{
  "arch": "unet",
  "attention": true,
  "orthogonalizer": "polar_express",
  "adamw_lr_other_params": 0.00072,
  "steps": 5800,
  "epochs": 28.5,
  "final_lr_fraction": 0
}
Rows from block 4, named by matrix and row number. Each number is 500 + 25 x the weight over its row's rms, rounded and kept within 0 to 999. All counts start at 0. Numbers have three digits each. After the name is the row's rms in percent of the matrix's.
# convs1: 3x3 conv (model.mid.0.convs.1.weight, 128x128x3x3), inputs 32-47, a 3x3 kernel for each
convs1.44 107:503500503489521515492492508493480530500496513512507528544562468484475514472438468511515507497515507516521497495500501496507517488532510540562588482591473485442546507451513527439496533497513513552526526517528491480519496517505469505481455495473515439547499541442537541509445519489492466474510530485513523554509542541554520520500506494490531493506468517468492503459516488545493524478510505472501507497486508509503508482484500509509456
convs1.45 089:479509497513511485501514490510540508488497506513549527547474512529482555527450466481503473492520486485465531495505535511486506494511505497488481466503540511471518519491453470514527528543515519502519476546519494505479511484477518494528527496532505478501479525563548520551466490463463498447496588539525537517475485509477504521486507496542496496498517503511533483522538485501515437497493503506497517496492504454495524454484499514629520
convs1.46 102:503502513475496521496495492519467459498517501488510526485442529547463533525443490499501476511501502487496473511497511505486526518498509511515507486493523550510495554532536490552442533483474537496515455551492485510490491480497530459499455445466509459551480481562476527491497545511497527450505479509514529527543504532494514489494514469501494492501496529475506537516494506498550496493509487502480477510499487533466466475497466481495514
convs1.47 098:523497501520513496486502484500467518513521496502523500544459500501522556478497477492477510514507488504494489503500508526496509510514483506479510518525490513510468424535504451588472488507478487490552540510501509470490466508485431460450453499465499573533482517467495513512493532492508527544522493474523466532501479498497518469455508516491484487508486495469493520551458515503485478510505476514482512491510473537561494532535541494500496
convs1.48 100:496478483486469492518480470492531454516508518500492489481507428453504472501579562514510490485502465505507509497482492509509475481481490531494485507502523458548492454490490518549542496518499473486517530472467500467501492485516517492505553606554502458498471541491545509539506450484477496472534447569496530459498497511487512474495508487522492505504534520495492442507468507461470471516498514515523513510507505462484498475491492507529502
convs1.49 096:515502492511502499497499501512490469524490511505531516484488527490550453488513510491517505524481492529489514492495485489518489490486486480458462542541446489527550537512515502500563502473473526491507473501483519495517462439483535488537518485446545527499454494586479444505513469513532481561473503471537493533523479465486496518509481502516488492498476506463499527501458475545513516467543495503529520527489482521535511481471532490517509
convs1.50 102:509492486501511500525521501471473489534496542476472505521467496524478494469475520505509495504495500474518494504485497518476512499504487508523471514501405556481546534443535513541505533472514554515528491552501478512485512493511521538534477441476486522497533432481475528544470503499499485500501425532469479507465491503474479493493510495497523494488505504489473495492471526454464497526517503500507521494500518522480492553492552509519491
convs1.51 096:524521493495492516490507511473487501490532494492519501493498485474505569498520474503524501494487496501496511509515516523476486506506513488473537489500462486487502477461470515559499507536529532478531550460513502541525481466490491470502521511466516508519514538536531560445476506449502532490486584501476507491509507509480488498482492494480496509508499528509517549500499501485481445474481459530529512488502515456462484460478521544462557
convs1.52 098:493536512486514492516492492526505492506472478491469487445482470418460487539521477494497483510504509530511483507521497522542492520535474493535503463499464551532489419468476558542495460535514484500457520496488497488507501508498514455525520556488549498493547479423491548481496498518522515510503481480508511481469502517481512500495515497500498514501477487520478479487531522486454456508480509499503517505487484511489484540556551457436474
convs1.53 095:501501484519508497519513517485478489522515519515483485530533508545518467517484521500513500475495491506506509516493514500473496512501453501477504466465563488595490511502497496501469479461490495542507533508516509552511521515460486464508454451514496436522468409550500465535470480511472494496559464483473501486478507522537515507480488484498504484522523523466480521498510538435482480506483498535507494514516506479488528504512496518504571
convs1.54 096:495497480491507533514517493536502522497488510506493488521534430519529550456514473492491502504509499510512516519501521525484517490524479471458437525494498532503531459477512530526450517556562516532493484555526503513514442500514488521480518505497483461461560529496564496546494476514512515512519560575496457435502456558519509490521513519499506512500498492513469544480516515499514474486475537509495487515513512472462498530524501485540505
convs1.55 100:484495493480521499502499515502515513519468518506478464538505481542606445490465469503490481527513515501500525497519501521516473523541498472547486500433541504556486504467518578477550543578517503504502533511500475499492514533471547509495492481467451439482534509516497497445451475487507529507525420467476492472516482511514443493502495499498508507487482494501479487457487475546506573490506501484514467498503503460478501564506499501429515
convs1.56 101:520509507514491499490521507498512500475507525505514519574604583417491479495508501532502490486507462493481519496529508507519493517502473515534505507496546547523461514507488427447465494510443498496473488514489510521552527524550457528466507513477533587501495498457519522520470440506496473466513526523475484493518533535535530457487504515507499509514499489471487494514473482511454481511497520483483510495502499518466472475479477523483508
convs1.57 103:493511470493501501496488505504489488491492508477526523555524514496471531533488427506500517509507507498516498496509485505496501497474481518568492446430438523489514501588509500452518525461540502500509532460487494523506510578494464498491528538500453483429487482494521486481505525480461509484510538552472489523517489498490492507512495481514486474501501492500494493538528488509527509494481492490476512490502503519537506490503520515530478
convs1.58 108:499497510514491517483487511511499474509488458484521488533541521415497480498516517493497496514502488497492505507498478507495484497531500473461499457462471471514537467412463505490486486508491476476508516502470501513513499519500472533503501532483462474490501524453483519493490483511481548446504465499539527541464459503515497498495515477513500503497486519500531513483523506491504522486506486487521540502494520481484501462507519481457480
convs1.59 105:484523489497492482504515511487501513513491486512507507514522534429596495495437471504516512514493498510511496501480493489502505503509499489493489544514535499587509530461480505453449511535439524522515529458485515462531492441501505541518529467497491460468515493529524510547527482509509467500475508454534495514488488499485493507504486502490485528506496511479501468507463497510470505541489502478496495478500520545517516522483498502504508
convs1.60 101:500498500490496528466486494503461496498502487483502522515516470458516556530567524490493498484476478504503504494515496505485510492515481542528436485560548494508508481475480510468503493469518467465502496479499500501495481487464533483525538511542515517509498511545502518442471445496463553436528511517471465473506450523502534502511465513497462508491520520470487476563523488505508483508494514524529489505498498494491491487525453489479501
convs1.61 100:490475510484513475490502496498529478501519491512468519489517555483513491480491508508511477481475495483501484488512501509516523506505504475508414493443513543483513484483544503473480535477555474478473465469474507514467518521514529488486496502527452508502530480440622516524482488492529446454537505560468496491493457466510495514504488523470518514522527526489495488515514497495472479478504528514523526481487529537516525502470476530564521
convs1.62 099:516489490481488511523509504477522508526486500499493488488468489579453493429505542500498517518490504485469501514494491505502521523484514524529441486506512456505518491476489420513457495414485457498507562472499467466482503441481529471504548495494512544469434554501485498503512474480487468502491502533513526506502515465506492532486495509473483490478510489487513513472521488549491509517503479483486503492514490497515513481506491509474530
convs1.63 094:498472492515489492498494502507455508455506505506489485525470517505441508484455524511490494485508496516498485499482524497491509521480502451450498506526480469527498510521465527553505466482497484458508547512534534488519531485481517615484490543512501559445507518498484503505506484486436505539536463457493496477517460473494505492492533483496485512482482496507521473503468543497510486515515498462483494503471507494474527444454489489462465